A small image embedding model, trained from scratch.
Model: 40-pixel images, activation gelu, width 192.
Training: nadamw at rate 0.00086, 36400 steps, batches of 64, held-out accuracy 97%.
Data: trained on rendered rooms with furniture, 72500 training examples, 32.1 epochs.
Rows from block 5 of a small image embedding model, named by matrix and row number. Rows with one number belong to one neuron. Each number is 500 + 25 x the weight over its row's rms, rounded and kept within 0 to 999. All counts start at 0. Numbers have three digits each.
After each neuron's rows are labels from the 100 images, of 14976, where the neuron reaches its highest value: "top examples" is what is common among them; "colour at peak" is the nearest of a few named colours to the mean colour under the peak. Only what is clearly more common there than usual is listed. The data: rendered rooms with furniture.
# fc1: MLP up (model.blocks.5.mlp.fc1.weight, 1152x192), inputs 128-191
# fc2: MLP down (model.blocks.5.mlp.fc2.weight, 192x1152, transposed), outputs 128-191

fc1.732:498535510508491469482506500509479500499498509503522511494458500493498499504496522481510502493508497475553519493498504493480505511490510531487508485496514488510512509485609538501505497500500505
fc2.732:494502495483498535502500505495508485492505504500502495498496493499496499493499463523434445497503512516420501508510507498512500498507490495528516506513501507502485498502476459501496501502495463
top examples: table
colour at peak: black

fc1.67:517445501498557500503497500486459499490594481498552498550560494533538510521485496494503500500555502444512501512484500482512503497492501444502493481501501499500558509472504505550459500500500501
fc2.67:499615497502499527472501506498500498512445502514501454466395509496485500494500500502488495500500500507512495501548452524490500494510470569498547522492498446500504500523494487498590497436493485
top examples: floor: speckled
colour at peak: black

fc1.328:500499468492535498500505460522505500487498501513497487503501497500479501494525496475495513504523493503476535502504498503500496502499571511501500486501499499505529486499421493518499510506509500
fc2.328:502503490503500501496500497500500502498510500510488500504499506497499498498493619499506500502504501499498505500496514494497511498507497500406515500495501498484501499500496508503493503498500499
top examples: floor: speckled
colour at peak: black

fc1.70:500500565564493499500469501500501500489501500428501501374492488499468531499556500486495500411502564499500535503510500500499499500504511597501499500501495500489501500494500504500581504500517499
fc2.70:507500502500440497498502500500544521479493509497499481489498494498521498505500501498500500498494500500495537501547503499500500494500441515489501503499487508433498484501501525501459491500526498
top examples: floor: dotted
colour at peak: grey

fc1.269:490499499516460515490493508474501501422472481501501519516482499492431491499509501498515492503495495516564504494523496522486505617508475525497514496495499499508499536495479524496504502476478529
fc2.269:501502500475505484500495514507486555517498471496488494485517510496542498483477521492399509503489504524512494498502507493489503504517532482502492501512494511501500498521488325506502504503500492
top examples: floor: crosshatched
colour at peak: black

fc1.687:520502506544482508493479497514506491507498504483502498537463533502505500498495501498499497500488506531508502495498503499488500516500498512497519496505507489499499523496423562499498502494481518
fc2.687:484504506427501515505500500506493525504502500494497501480522503500491499478499471486492499500506508502481500489504497500486497524509503500530490501516496498505502491499489359500499505478506478
top examples: black walls
colour at peak: black

fc1.254:503502500484500479503509498501507516461487516507504511505486513506459491493498499508463498501497497519649529498522497496484501483506499500499499490528501492499522506500377392506497498487508539
fc2.254:496507508486490513496501498502484476510539492512473503496501508498497500484501535493607485499513504512442486498486504503514500501499500498507499494500494500503505510499478588503489505500501476
top examples: floor: striped; largest object: barrel
colour at peak: black

fc1.322:481510505478504473501504500484488499510536490504496524484490501488507501498508506496509496496523498537474523507510490495497508490514485496489511489471481491508505508488534489498506509496488469
fc2.322:500501498505499524502502502498513466499458502504507490503492498499506507501498511528496459485507501500492497506499502497505493509500500495509506503504503526501483504506505554508491500504508465
top examples: floor: rays
colour at peak: grey

fc1.266:496516501509498489492502501503495503489496505502501508501484505496503497499492511489496502499498500479678525490504501496477500505491494546494508492502520486502509504501509527498502491490498543
fc2.266:496501501464499514503505499501501506502520500500497501499504499500486497493493472513503494499504504502321500501500507494506502500499501494535516502506500500506498500503506445501513511504501488
top examples: table; black walls
colour at peak: black

fc1.58:501509549506498477500453434503466496499500486499502500500547500500461547500552499500512500334508529499498500501471499473500502498500500500500498494509439498494497500471502514514500506507521499
fc2.58:501502601506500496498423469500504502505506497532499500500510492499498526502497507506495499464495500499469499503499499448501504495501499499398500505497431497500530500506500493500499493502503507
top examples: floor: brick
colour at peak: black

fc1.406:487498500479528499499494519500501500497491504496503500450499500484502500482524491498456499499497538494505494502523498552551487501504503542506506501478499504500500495500493500501573500461438502
fc2.406:501495501499538503500449577499500501512501506500500501499501510412499462479501526496497494513500538498539500512512506541534490502501488500499506534500499484499512500538499503586505502408450499
top examples: floor: diamond
colour at peak: grey

fc1.119:500499497501574504502498501479500501480501528495496455498437502500466499500500501500548493491499535502517495500500501501483499486499497501499501523503540500500500477448502501506499503505502494
fc2.119:492473499489416514501496514500409473514511481502503501500511511535510504476477462502482500500501426519497505501499499500504500512507500500559500459518470496497489510504480505504522500472493503
top examples: floor: zigzag
colour at peak: black

fc1.441:513505483491498581514508500493506499484508465510499494501502508500502498492503494501416498507501499547503494498521488506500502482496498505501499488500503502505497511473434507515496504496507538
fc2.441:493502507490500479497495492502498512480478498503491503493509503494507495495503526503546500500522497495446496491490511497494501509498504503490487499512497493504506498501499569503506515499471495
top examples: floor: plain
colour at peak: pink

fc1.388:498496500507509492502507499502484501482500500500500496518499500562500506500500500528496501491508500500502460501434489500491480512491528500500501507500511506501500501434499458500500459500487507
fc2.388:499498501497500529506501556500502500485502499621498504500501505498499498499503505504466457500500498503497498500494406500499498501509471501479574507500502518513450526482509498498508504501484483
top examples: floor: plain
colour at peak: black

fc1.246:500499478489578519471497502501502501501498526514492468519466505501486500506499500527499472500499500525514500500501501541500500484500492487499527508503560494496502483487503494515500500491484490
fc2.246:487496511523429507501496506495470489490504499506510500495503507559499510483496471502497512500497495500497500499508491507500500516508500500577498451510435497485452507506487502502517503499500502
top examples: floor: cracked; floor: checkered
colour at peak: black

fc1.656:503502500484497527502498498496508519514491511515498522489497508509511487502505498466566492501495496531524498505504490501498503513510477505499498492513509485499510500503373495512502506475480516
fc2.656:508507505482502435483507500501496504510532484509490494493505525487498500481485519492481526500511512519498489498499500500490503501506520502477490489514476500501501508514562520505493504469499586
top examples: floor: looped
colour at peak: black

fc1.165:498492501495511502533525500498499482482460498423502522440487499501491503500576499509532498498492503501492497504531497501537500497499507496513497498500426503450502503470492506500626500494503518
fc2.165:465500486499516485538545500494532501479499499500499497512466509499500498502527565542486498501502481485509502501573528500527501455458499459488500509553446500499492498494497504432479498541497499
top examples: floor: triangles
colour at peak: grey

fc1.258:496502498474509509510503498514503518477535506507508529519502505479538492477502498505617514505500494510526502500541502499490499499500492509504503501517481515509523500532437529504499464496473506
fc2.258:498522508498498578497499498499479503532478492526476500491515499502492502494499519505505485497525507501488492497450500491502508507490502493480526496497500500500495501499480602519506513510574514
top examples: floor: diamond
colour at peak: black

fc1.100:500523501471490551497509502491503506476494499500514519449480508501532488498501502451409544503488488579587504514542488494504516500505502516490533484502494484499512521497495424494508516494496507
fc2.100:496506496503496503500505501499497503500505498507496501505510509500495503481493507544575444493516509496346500501503515495499502508498500493500507497515498510505500510512529641514501510499471489
top examples: black walls
colour at peak: black

fc1.183:467496569503501499498500497509500500513500412495499504499445485471511533492504502502500500461495498500494497580499499498478497500541501506498500553499439513500501558501496500496512498503495500
fc2.183:533499474503499490521503501495507502484500565501520467498504500552498500502497459499503495525495502501499494414502498502507498499477507500534513442499508502501487436497502502502490499499500493
top examples: floor: dotted
colour at peak: black

fc1.749:493524490466501509511502500496493509504538490499511516468501511496547491483495501502485541502502494559515505493518493501498503502506478508501499485507499470505516501517410392515496497474473502
fc2.749:505511503497499545494511493501497500500485493512480498500505503499500502496496503510567484494517503489459484499490501496504503501499536491466500489501497500501503495501552721511501503500503509
top examples: floor: diamond; floor: checkered
colour at peak: black

fc1.443:501521537512500500411500500600476498482486499498480491497496499499505463541499500489496512529516500568500500501464500516501475501411500501499528431405499475501493422418478496501507506498513512
fc2.443:502504486503527502586500499503503482453620502501520504505501511499498498498502496502501451502599498499512494499488499474499500493523483500494504494501500459502500500496498492488502500500497503
top examples: floor: dotted
colour at peak: black

fc1.753:503516503493478524492526504502503509483496509501511508493456511507515494497497506495666494497494496510524522500508499499485502501501517514473507472504500486497512537503565575493520523502499515
fc2.753:494505496483497524501510499492497501515500503494510500500501500501495499485494500515358501498514501506437498501507510499513497511500495498550497508515504502505497499504367457502480502500480406
top examples: floor: striped
colour at peak: black

fc1.440:501372499492503547501500500499502499504503500428582501503469465494500500500501487503490481500499476489560507557500499500474469509501531502516502500497513528500597517506498497500510497494431490
fc2.440:512549502496500501493462501500500500508490484543491499500502501506501502491501500496500502495507560534518515499514497506512519409500497466496507498495498494501401498493497551505502493488481503
top examples: floor: honeycomb; floor: grid
colour at peak: black

fc1.581:486500509506503476494512493500490526432494549503508500483490495502491499504496508502499468493504498458521496505486506491517499500507509500497489505497511489494501481479504501494499495499505484
fc2.581:508494489510499487501509501490512454526526503505501491516486490502499503508500466520491460494489497505506502501504495500501499486498477498518502505500500504498477514501581491491488490518496495
top examples: window
colour at peak: grey

fc1.270:505511502503465503502502502508471492500499565503500501500500510456483413499514456506499487500504487498499483498500506450491529519501508570549505503471485420449486502539482520485529485451499472
fc2.270:500504502534509511499506499479500501507532465497504500500506496553498562503496515500511502500495501500499507503492432540495489500500499498477498499488563555511501497476503493502496487522500504
top examples: wallpaper; floor: scaly
colour at peak: black

fc1.160:504512504466504527508507499491493517558518496510504546496494509493532498490503501497502496497502502532515501509506501498490507506512497498498506475504480503499515522505508528503502486488482481
fc2.160:500508500553491516500500497500496505483469498515478497498497496500464506498501519511491455487524506499428501499490508495495500546500486501504502501516498501501491500502483531515481531507516482
top examples: floor: diamond
colour at peak: brown

fc1.670:499463504501485536512501501497501500455505503511505515506473495497488498500518499492517451499505500503468508516521499496492502512502482499500503501502493504495515504486581497499505514498495533
fc2.670:500516491493501504504501521491494495510453494501493489497501504495498501477486522501459611495520499517550501498500503492499503501506500498486497501501486524493475511502423530512502495491507468
top examples: floor: rays
colour at peak: black

fc1.233:499446500429500516505500500498502499497497481497502501519504489548487500529500484501496492503447502502501467499501489541500500507493499499502497495499512505509578494482500474548499490499412501
fc2.233:498459502526499492395372500496500501498502499500453500500502441499501500535501555496504540501496496469491508559500500500439509501502500502499490634502483502423500501502498517502507502498523500
top examples: floor: crosshatched
colour at peak: black

fc1.50:496501523477497525418499500521490494500433500510497523499495490471502497570506480480510496500501501522498503559498490500499501496461499498509525471411469478442526500502499500562511500453501499
fc2.50:499503492515496497500500498434510494499496448499616500507500468500495500500501558510493496518499501452496501520505500499499504490501544500440495504496498507506499501506495499487504488505501528
top examples: floor: scaly
colour at peak: grey

fc1.657:501497502496491503507501506481501499499481507514497523503496507488431495490511501488549480504499492521394496503505495514480505535534493497500509501484494509495508516503501422498513519478423542
fc2.657:500503501477505503497498507501498539506494493503501497500500501495540503496485510494396514492500511528617496501494497495492499533507501498497484501499489509502499498526573499509492499485496600
top examples: floor: crosshatched
colour at peak: black

fc1.762:504508502503481509490498506508504486463531503506518524512477510491531499497505504504486520498497494541539515496507499501484507497499487518493524500512498496503511551492513686500508499497481504
fc2.762:485510501481501491504500508498494508509449501503499495496505472498506500484494471509545473498517510503470495498498497495498502530507495497528508506508499506503479478504484314511499516494512492
top examples: black walls; floor: grid
colour at peak: black

fc1.532:488499496483511482511504495492476495512574498495493505503482508498527499478496502520485458506500500535507539484539503507482501536499487518502496501492499499504503493504623463496497479482461500
fc2.532:513504507468499660499509482504500483482475502500488497499499494497496499502498504502477485490501500500503485506483504497500492503487549496457511496496495506500508501505440567505526511515527507
top examples: floor: diamond
colour at peak: black

fc1.73:478508501501501466496500503492482487484519506511503515503495500482487496488506510499557492495506490522529518492503502499492503508513487505499499503503498501514496499499571548505506492483478470
fc2.73:498507498508504593505500508500502491486396502518490488501500496499497501498492479529484402491501513506512493499499497497503500500505489482486503507501498508502483524503444491524486498513513522
top examples: floor: grid; floor: rays
colour at peak: black

fc1.390:490407563500506510500499492493501488507513500494565500516497448491500503501478500492493498500496496461519501550500500498485483500501542500500486498472501502497590518505497502497499496500482501
fc2.390:504506487503500454499467496508500497500501500546477430499498569500492501490502455508501497500499524500500501458502502512514505475487497502537505500511476473454462435500497502504499502500501480
top examples: floor: rings; count: zero
colour at peak: grey

fc1.204:500500572560491499500478501500501500495501499430502501378499494499468539499556500488495500405502557500500536503509500500499500500501504601503496500501482500487500500501500504500576505500520497
fc2.204:507500502504434497498504499500536530475494507497498495477499488499516499505499500500500500496487500500497511500546502500500500496500477512501499502500473509441499491501504525500476491500516500
top examples: floor: dotted
colour at peak: grey

fc1.59:457512490498496525497497506499489496492520494503515517496487501489538493498510502496504539501512484525475500487514491498504502536505468499505500503500495474509498492499486435515504524485439496
fc2.59:517507499481508522496501513497501493509467502511506489508503508493478506491488496500392479497499503499544497502490494495505502480504517484470505492495500517497501493503571509515499465492500504
top examples: floor: looped
colour at peak: black

fc1.280:508501482513508478491498504490505489505539491497498505493500500499485494508506499505440537505501497546529514512535489503507502506501486515497541496504481489503499508477481468498494500494491509
fc2.280:477516494496501525504497513516497500481497498505526495492506526498508500489486514510515491500519505488497490493505501499500506499501512492495504499498503504502493495505457544507531505501513516
top examples: floor: crosshatched
colour at peak: black

fc1.49:515461499501538508501500501498498501492497499503500499510501402501499500540563500500499502499495496495494500567499489500502500524502501499500498501478500503463521497486499499499611498501492505
fc2.49:500440500529544504500499500493563499537544518501495501501501497500499498562528518514472505578500437499532504567500472500488499504500512451472495523482499501500500501503500472424507474500500502
top examples: floor: studded; count: zero
colour at peak: black

fc1.477:500499596504555499498496482500502505514502469499512499505452499496487500501480502501501498494500500496504498540498503499490488501501520499497501547457503493498513526497497500499498474498479502
fc2.477:511499456499465488507497508501480496497500501503501501490525505530499501498500434497503501511492501500500501464500497499501506474490499501562506400527500502500501468501489495512498506498497500
top examples: floor: honeycomb; floor: cracked
colour at peak: black